Weights of a small image captioner: trained on drawn branching plants.
Rows from block 4 of the image encoder of a small image captioner, named by matrix and row number. Rows with one number belong to one channel. Each number is 500 + 40 x the weight over its row's rms, rounded and kept within 0 to 999. All counts start at 0. Numbers have three digits each. After the name is the row's rms in percent of the matrix's.
After each channel's rows are labels from the 100 images, of 14976, where the channel reaches its highest value: "top examples" is what is common among them; "colour at peak" is the nearest of a few named colours to the mean colour under the peak. Only what is clearly more common there than usual is listed. The data: drawn branching plants.
# convs1: grouped (16 groups) 3x3 conv (encoder.blocks.4.convs.1.weight, 144x9x3x3), inputs within the group 0-8, a 3x3 kernel for each
# convs2: expand pointwise conv (encoder.blocks.4.convs.2.weight, 288x144x1x1, transposed), outputs 0-95

convs1.37 089:472563423491392549419508570496469508516539532492507472505445509417531470496548489517515469543523488518509463420492545470502565506460524474504504533459499513528491490432466495499554457512587538537506527452482447514541552472459425515469467489574
convs2.37 093:453538458514450517485475508508501549478450555563496530477502509513486486528517510468502480485490450480419536455525526456439466465569489478487468567510481427456523499422499479471564516473444481467459512489509536524528452410431499509515474516530430494463524505493554448478435479483483500505
top examples: pink blossoms
colour at peak: pink

convs1.83 120:535505488484505473480507460476471480505515467552553509481474496493489489498525516467461512450514556489538594404444409497574573514547554447494498518531487520459478476453548491475445567577477463497474522549494534439490440500518593516461558561505
convs2.83 113:507498495521524470512436499545508567513545491490519485424478473461526463493490505427462544426528511532513430457501474449520439487488534518524472489521465536464436484627503518442483531517465365465409484509499473498487501453465497534495527500487514573559493456477561511549494460475487633500
top examples: bare
colour at peak: grey

convs1.30 102:517501512546497479506512509514470402542503555503462430509390513585496522594504434491461527449504512531516512507479518536480439453459464513526506509495537507468510490524486524475505479500517504511492547554539408366458507464556441546526511482474
convs2.30 097:490553535416536535461452504486539469505489601486483515485505465487513439498481514542592478508439538442486503555499517515453457502544463451454425490514504513542474470431484496558511552525536542534509498522504492481525542484480489473481579575506532514495563600581534512543503535514512486499
top examples: wide; two-way forks
colour at peak: grey

convs1.60 124:503546495480486497459449569427516593456490604460522518463495525496457476541515528476498547489492484504484485438479543465525563489481453505500481494482498506491492529441450547436468601508566491441537448472573501498553497564570435468545494509493
convs2.60 117:522513445496496472523543492470493498534521427458484495560450545451484504529486465503375534487509485513558477457461508523494458480414512477540536517403433494541484499493502478471465525557489411481541480471502450491536540499563493497542415486502528470489499509559573440483477463499532386501
top examples: two-way forks; spreading; leaning left
colour at peak: grey

convs1.118 108:486494523452477586457505491421513644413451636481457491495465492544515485504498496480470470535501477522534468490521509509435481506490516485388546459458456542461452479495498498534478520506473494487467530515465519535460529513454483477467529476509
convs2.118 108:513475485453388533536461502540541591525570435508529516513539522521477502495436522536510541468540488505504491466517519561510504494523540518514505533487431544518521554567497488526291484507498482458520542507491501533492446527480491502494516542500518440489516503522506510469462446474498494495
top examples: two-way forks; leaning right
colour at peak: grey

convs1.0 099:516513456481517502479450499371464477579500459561557469520547508520504530509449501549522460484477536492527511530466503493457477508488527534484471545539621328546538484498502496530514481494512509466486502494501505525472441464463459488513547530509
convs2.0 097:428616574490551555538571503492495515533535547521485501488433476523519478449501488458442539397517520497535471545492528466552447495553543519488537449430453541546513509523505411536389550549497479498512571467492528500514442521501496500521484513487507464462496574518468546523498542471493572504
top examples: leaning right
colour at peak: grey

convs1.91 058:557507431434442499486522441499546542571489466489427531507467390443434500488484452471515535502502488536476481506457496469438494502421545512463414479482507491488554435483424447495523531512511486498506452528491512486508555586559530543471498523503
convs2.91 084:476449478593553416565547497526487586466558511586533532503490476518492508542561492491576489443476490512517496501494493533472425478503611522511533386484597539451471531442501519492507571472483492529515555504514530483509488477532522548415545516506549528648501500516434509476466550506455587506
top examples: red berries
colour at peak: cyan

convs1.4 108:479495508551526496505460383433387523481493525516487522506517527504462528503502457476496474585499512498480487505471501496482475500502466493458400522477559615550624496480507481523498481509493525459501508492478419524514479497498509487422542518572
convs2.4 098:512527484466468528510476510591483541474477488428497480445427565548511471525499475531410502358486537445487508445519454484578576476485510483579495580460510566495472548464493496454550441519532388516387516436499504477500554501435481525419489516506440519465473518485485517494552487506488571504
top examples: bare; narrow
colour at peak: brown

convs1.115 086:523471501523497526473512500498491498480537515496513479532502485513468495513482559420388484509434474664622490508532484512460515515528493488430501472531486571557505461483486552406493547571484512491477482487502480559483462536469512508511478494516
convs2.115 100:485440495471522617535457498509502497510415502531464510479484510471531482523509534424464462445484496455509486508428506477466475439498486543480549482534544506533511491498484455597506491494552498502488625548507435482491500497524507506506555590488392513495494469534478489464449501509488464505
top examples: white flowers; narrow
colour at peak: white; pink

convs1.79 113:541509500531502452484537489434522471501519539536492516419485444503498532486459595516495572404520532429518543573533481532484411507510476445492504514532589497505537560519546537451419474486481427495491478525548531544558486503535461494510471516534
convs2.79 114:497598589558543507551510525444450441499540456472505452565509510495478429494551506490352480445533513497601516423519524545563521482442527476517513450552534454503505401531505489592508494524510506513536488447502487500515508517513502472530433549492498492532498533460477447490501596528520425509
top examples: narrow
colour at peak: brown

convs1.41 089:520507459477457562576638583456510478469543509504495508470523480480452504520502557501495492465487475487497505515502477526518484468469474483512495484548484496451475501499547554413584554614556500473508479552457511494496551569586478476513533475487
convs2.41 098:520471505464525443483476498480414459586587521521471541504504484512504555514542553517544525544461534505451469520469508485455532491503497577509527450493526473584478550435500498503566465523500526565540468525484535506541527552400511507425481509482503490534476558506426526450432509529515538503
top examples: pink blossoms; night
colour at peak: grey; pink

convs1.66 085:443527561462486487476541553529511443508521522545492470553395445432492491550503498593451455475484492481468491423493531540530505522555472485559460479539503463505515476513505504489515491522485474541474454513500470518540580408430477512509491384509
convs2.66 088:482434456494466495533507500450567424509506476526523468454532491476578523488557472474537555539591514575590480531515525466513464471536543517525537523541543541482491492451501500468535461536511501467544502584477545483482515464462518453500545524528471552508596498543535495536542498520547490502
top examples: leaning left; spreading
colour at peak: grey

convs1.142 108:626476534561486416456512418476507499531485512510516472552513497539500474503463465498513540516467495515505542510488473481506465458439491496502507514494469485503489392451511484555590566493566451500514480481520499545545596505439437464462448459474
convs2.142 099:462520493521489457519494506518576422469482494531505481494416494536499471508471510521492534516620526458585529499508464538543520479532535505489518421485600556485473464468504507455534478511518568405456487442510416507496526429478514519516514483509482486550508485540482490471442443512476449503
top examples: red berries
colour at peak: white

convs1.81 121:463510521532483475509497528545505465552564499453471489486458523473494525538506511430485507562535410508613474456542557512433517457548524482569537488501517457505522570459471566560437459504497441529569459472572485502506527508470466464526469475566
convs2.81 107:537439452463403449474521494482487495542504591511573502522463526502571501493478543544487562494517513504443459515504463468508478472468510523512587483459456568498543529472500490522538538523446573494516487443493437500523455482461491569529471512513480485529512497543487492526502560504456502499
top examples: leaning right
colour at peak: grey

convs1.84 105:521468512483495495498518504519522435590459471556520480467515485541497480473491554549470429561450494573499450560536462512490490463409489495505499488457519463462486500520413572473463495550510554487461493506473467492496474472523416515528570566613
convs2.84 104:515514453494465521459489492553592476539547493519523486564539527456556484487451442450479511527481487528620570524521519523559471533590468516537442458511525463483513484516499484475394554579522520522501490542509465500456554500460510576466389491515539420528496482454510487508472489516540515496
top examples: narrow
colour at peak: grey

convs1.43 085:581510475417470451419457598481482455507546497498506468548520498476486523536469497566480509507461496501505446437508553500450576471481525484494532505499540498517499475515539493487481421492541458548485469477475511491488445486550471436552509444634
convs2.43 090:459478598460493426540530490533498586479555473502535485445490528499504483468479430491501523518452479481548472484518458461481545494451521513519560476438517467516424543439484450500542492567517447587527546447499541501505492488450480440561490468523535463525445525544457434493446502458463511497
top examples: pink blossoms; two-way forks
colour at peak: pink

convs1.17 104:472497483461420628595509472497448472451506523496460494477535440468460514471479490524531538527488469471520504519491469512509503478512512506459496498492478513447506499480532488486529523510505522469578463502540514504500502524443482430637635522453
convs2.17 103:467520475449480551461536495499469474462520543423440489479498510438467463553517574470542536518477520490385505472490513456551479500555336447482567504534501434562467506508505467484482534512426573549441472537491499494470535550532504572507408481493491454511486491522543487485446453496520472495
top examples: red berries
colour at peak: red

convs1.87 120:501487532528491487479483499425540518504422455561451485524505469479509486541493498512522466624461491486454457558458493587494432448476487492446501495541457467521522425523540513423523576437493477495504516539473462473528504428485434506539582501504
convs2.87 100:515483490505525447458509504533519530486409526496488499486549524479448610499449544513565416470481566503513533527480485512518437449602544475539452515570550541495457521506494473478464485483472476494469525550510482471469469427509490448514486515543454440525561562468516541490486558529496513495
top examples: leaning left
colour at peak: grey

convs1.65 107:510546461498501433452497497526498512443470482532547534452460475457469612546429519507424463524524661514416422476496477530526472480514476525535517514503479463519510525511514497505504500500504544505513546493462467495528506464578449445554518489493
convs2.65 097:508495598513480515511573497457585513541507553528490491559530473507473450545429565402571532461530438515496527381487464497516501577487495518461493476574500480489441505485506535480519487459437491518505530499491482505458442457487479462429485518456484489467448516440540563504438420502447503493
top examples: two-way forks; wide
colour at peak: grey

convs1.44 094:426454494484437569526582504459511467467523540478502538501491439463542527416504524445506557505491489483507540487506432557461521504506453513496506469536466520478508444495405582459518557532453510469541483472529502511531506504510590480439548517405
convs2.44 096:492450546525526507506554505510552448501580496484415494458470472507515514512527511397485494466527507544495442491494451511524500536458396526484497519508487479471461527453496455510490457480475452432534543375495552510527476446369488505478497439518512547471500548465451477475502490483502559501
top examples: pink blossoms; red berries; narrow
colour at peak: pink

convs1.52 113:474550470510434586448454518460439509575500449463516583519541500480507496512463474457371503552536429433568608523476509503501461526460511510495501482475548491494492547549521469484435537458520520518524472471499554480497535536493504483510510466516
convs2.52 105:451499576498474461492493511494576552498540541482443489526517516490432465519559469502654534519530462507541415464488488526567495489485495503533449498537486540522480534584493513478481503466572492504502562476480487504451498370480519526462493512497471536516533510519525544512548487521512511502
top examples: wide
colour at peak: grey

convs1.40 073:486486462511592550547555516505465562539510464504526508482515449470455519503528462432614466494477510550466489524498496505448451511474523481487534518490470473510470539437481484518567523585553533490543443547460518461488542504382410533503487508500
convs2.40 093:400534447545484492489475501437452505537472405542563516464453493516507492528514431444503514521517482507515515522477559483454548558467514583558546495467476442452489432546496499491482526509453553488397481464510596521582442441441476491556461522496461499483531448485550517487587508476533559500
top examples: pink blossoms; narrow
colour at peak: pink

convs1.139 104:516532467594490369545518427474462505498487508495505505503524516485509418490554532528489565449529527531440491479554480555457498516497512515525484461508529501515463486501557427483520501549538534493518495496513511519489544596437605438468543463472
convs2.139 095:538449540513488561511441506611491545528508455558546477490534545494494444486485527479507481507428459535390503498486548536454582429509604492477508478574466513466453449456492453477477437475510524471478510497498427535520551429480494464495531476485518492478509461531522474507566518523487501520
top examples: leaning left; two-way forks
colour at peak: grey

convs1.125 117:524476546564466438533471449611545576595452357442490468496473526458484494454517504470508451444517527494464502480531491528502486446522469494487482545508457503494423552496511471501514528473494460465450458561499534528485501499481471468503539545495
convs2.125 104:504563581515539496471564493437429503548510510546521488423488419507510468479488540539521508452575524488509545515528501519526442511488536452510423440501597546570523529424499539538504487452518522479519501492501487468510514492485484457413514550509497477517551530502397493534519510550459513488
top examples: red berries; spreading
colour at peak: grey

convs1.14 076:458460439514465482464505453509496563496496453475517541481434629504547484387510351509534480453494516486475517493536514500500483503503532489505561447497436506517538511502535484489533596489519460476449546538525505469541475475484503465472484478477
convs2.14 095:467546574458485541536469502531568468440429482548469471557514456545460495468539468538538540467559523476525466560540503514525568503521424500535461453364509508482572473500486531525464510539465563498524499497501544476477505522485483480527460510487391502594464467502438471517487515509506503498
top examples: white flowers; pink blossoms
colour at peak: pink

convs1.49 118:529489497379521524491505468455520477490488591447484585524474510506515487495536491519538442466467599445506526493493497534508476517488465488512492480498502490497485485453505550457435553532475466483454622502432585534409544500512520475468507535474
convs2.49 104:522492546473484482522499492532475571485453559501628492549493524551571479485549481485437566531466535506521434412516434488531415494449547460528596535439490571469424468508506503452513504509436499521528525504501525514504482470495495545532532486511570495501476458514460545504543533520480472499
top examples: autumn leaves; drooping
colour at peak: white

convs1.114 072:519538480479522511458461493483487490501506492460531499517457507555492472491489453488487449449446378550653612505505513523487537512516455481454482486525418528537525483445494445478437573578514472506508508497492476494500492463495494543453478498539
convs2.114 096:578480441435434559467524489489556531472515560500579509511506454527537552475490466465476492496450497537480510464510579522497455506522509518505556566556495546522440422558493570444499513550590530539469584546505431503465498476522482492542520498501448517462536537482500475461550500419514516481
top examples: white flowers; narrow
colour at peak: white; pink

convs1.31 072:507488500440489563501533518500445472442460529525467502505514383463482532440554459451558558557473450536483538524508440445490489468563514528498483511508487467462477523474518450510439463498459476373501483438521403488481510492507510485485435478476
convs2.31 097:431427552543512488519451526452495463543595548524550469460464524412502470515516504585477541575607439533541466507508451510496543455416386458499508446542517458589492511488508472469484498572494470503488508427494502474413452514464507482446586484510410465499503468480520502485554575473554530507
top examples: autumn leaves
colour at peak: orange; green

convs1.3 113:477500508475538512455483469600536548495429572562457479510521447465513458496497463487490496478496535476487483485507507510515492487509500447457570389394644490553482502541502501528508489472471522451486557509451499541499485543452520497476518516439
convs2.3 113:457520466532512543512520494555453427474496482472530496502586553471556478492461449489546405577554487438421484545482470496442570446477526525454533552497580456526533500508495461500541459490423583481548475467488479484487509527530505433454527440517561489520461544567537440535519446437458513505
top examples: thick trunk; narrow; leaning left
colour at peak: brown

convs1.22 080:523466474461492541485574522513477520523431475520505506495472536476474509507505454514386555411541484542469448495417530419440482472469480473509520506508463491491531445434485438507576530515465460490535422572456544517470487560519521438460491493505
convs2.22 090:430457519532479483534531513545525480507523511446510511547558482428539534474543520464452476459496495521483552464463522564512491446475504531527526502582503456524522488537495535455497554531470524520507544478510566514505444422524487557424542515508489472485581426492525456496512531511480403501
top examples: leaning left; two-way forks
colour at peak: grey

convs1.110 081:511495486492522508498518485468528535524441498486491484476568500492558520534444484561496507456473371472475643519553534505491491503484426551443502454489505489524563565516450452481449520502493436479507501431516527484499419498505491412502515530508
convs2.110 091:486472507504543506499482499543547484540519468466487482513510485528525562467545524587530459526550480489402523454494486562480436499560485499501577495568520575572519414571502463533516482586405478485501535481502589440475372531515503433478428518503476530474553535539506469473475525493475539503
top examples: white flowers
colour at peak: pink

convs1.71 092:480484444472487422564562502475544503503548534427481528507574591452479586477452547601550529496472559519509397494483467494494508516493506524471471497497533560475531496476510474572496507500501451528454476527453504523489485497554504461567497485565
convs2.71 095:532484462523466479470540492546536500418506456463443536579446518540491464490562552499466482446532433551483569456480491523460510540479517452486523513501430516451586549493505514521469465477528522503511437518483448504534482508552494589540483537518529509546564472486503501468427483535504411509
top examples: autumn leaves
colour at peak: grey

convs1.113 082:508492494496516490491494494523412497523472496479509495479497485520527481531467455580565590510534468481558566467501471499496510533479514570579565483521539419587573532618519520498498482493527527394523515481506488518484528417485515459520478530477
convs2.113 093:545515503514490511490461514481497526587562503422502494522554451453512547496478490503445467504491519513517477549481516547440550534536528494499504465473461523598486503498500489451471537546501520471525421499504526523490567509584508531446527482473502473558548515564489542524571455522498484511
top examples: white flowers; narrow
colour at peak: pink

convs1.34 064:464484490538522498535504529516498469498541488476483485441463472501407541537557525510555510459515550512520559450512475554449419524507452537481504480496494503506496522487472494529469445537477366388491418506405461433493453467488472501481520483474
convs2.34 093:482504524446551484512526477429508502445551469508480482477422496501491467531463484548509465481495508454495478452491478492509565575462481513470505471527485469506520546514486467544555545519531499495457463503469496492531566489523492603541544495502447448514478483489450499468518566457498504501
top examples: autumn leaves
colour at peak: orange

convs1.82 110:499499537490488500483478512522509467471492529476469459524480446513493531508514477438423536400486559401419544505508514513476504468450483504541453503499484526463484522510475471490533578506490519443498510501499521484470583557455601492468628462436
convs2.82 108:558525572419458408488513499557563430511551463474463485488476492517475478530428439461593546545488516504479456595482506463487508502516502539477460462457474486528463548520499466504471484533542416471507501447495539481542526515436514498428542554515441561509495392503514447491502430494566448502
top examples: narrow
colour at peak: white; cyan

convs1.101 092:574524431542521462483455482493464587521507474515487508470503528486452500512533473527510485521464462515502518514464390632456422526440518468498397585514451454446492517430482508487445511523465493534543474517534467507500501476471479480480510511525
convs2.101 096:494523623517484572512511498524489428475508443470481480491438523464542458452499499474447519510460514517439464412498497497518457497487474407497496553467490430454474427506512479538570531572546581468504498551502390462385508445469506520551570515505501530541460533534464422511487561518503553496
top examples: green leaves; drooping
colour at peak: white

convs1.9 092:500481496495470496478443482500557405513527509462504502587345535577484614592445463490502518493503474510478504522498495532496503516538485402496470452506471488486531492602470452492499512474491514507509476454484506473506546484498455488486471482504
convs2.9 095:512462532469512465546510511409594464532446506479505517495481519529532552512556490479521522560495515508529494437529561476501520507431480505483421498521521442507469495466503453479542564533477470523582485516536526539438481560493496520485529457524526521541466452481566595529501502591509552493
top examples: pink blossoms; narrow
colour at peak: brown

convs1.89 115:431472494491477524489525505559560517372470476494542457505482496514516529472523483580494524427476466486504459543428480472563487438496437482507454492518532481446484549586501447447457493516443473463539497494475499474539520500576545493427453443504
convs2.89 099:537511479540532462540546503359574426506445399453522520460522492510492538505540535518569479518527475539475486463453466508376524519453526513468405496506549511551479525351499520477461488503371585489463493443504458509464472586534482487557524499463482552520437491422583516523506545526475514501
top examples: drooping
colour at peak: grey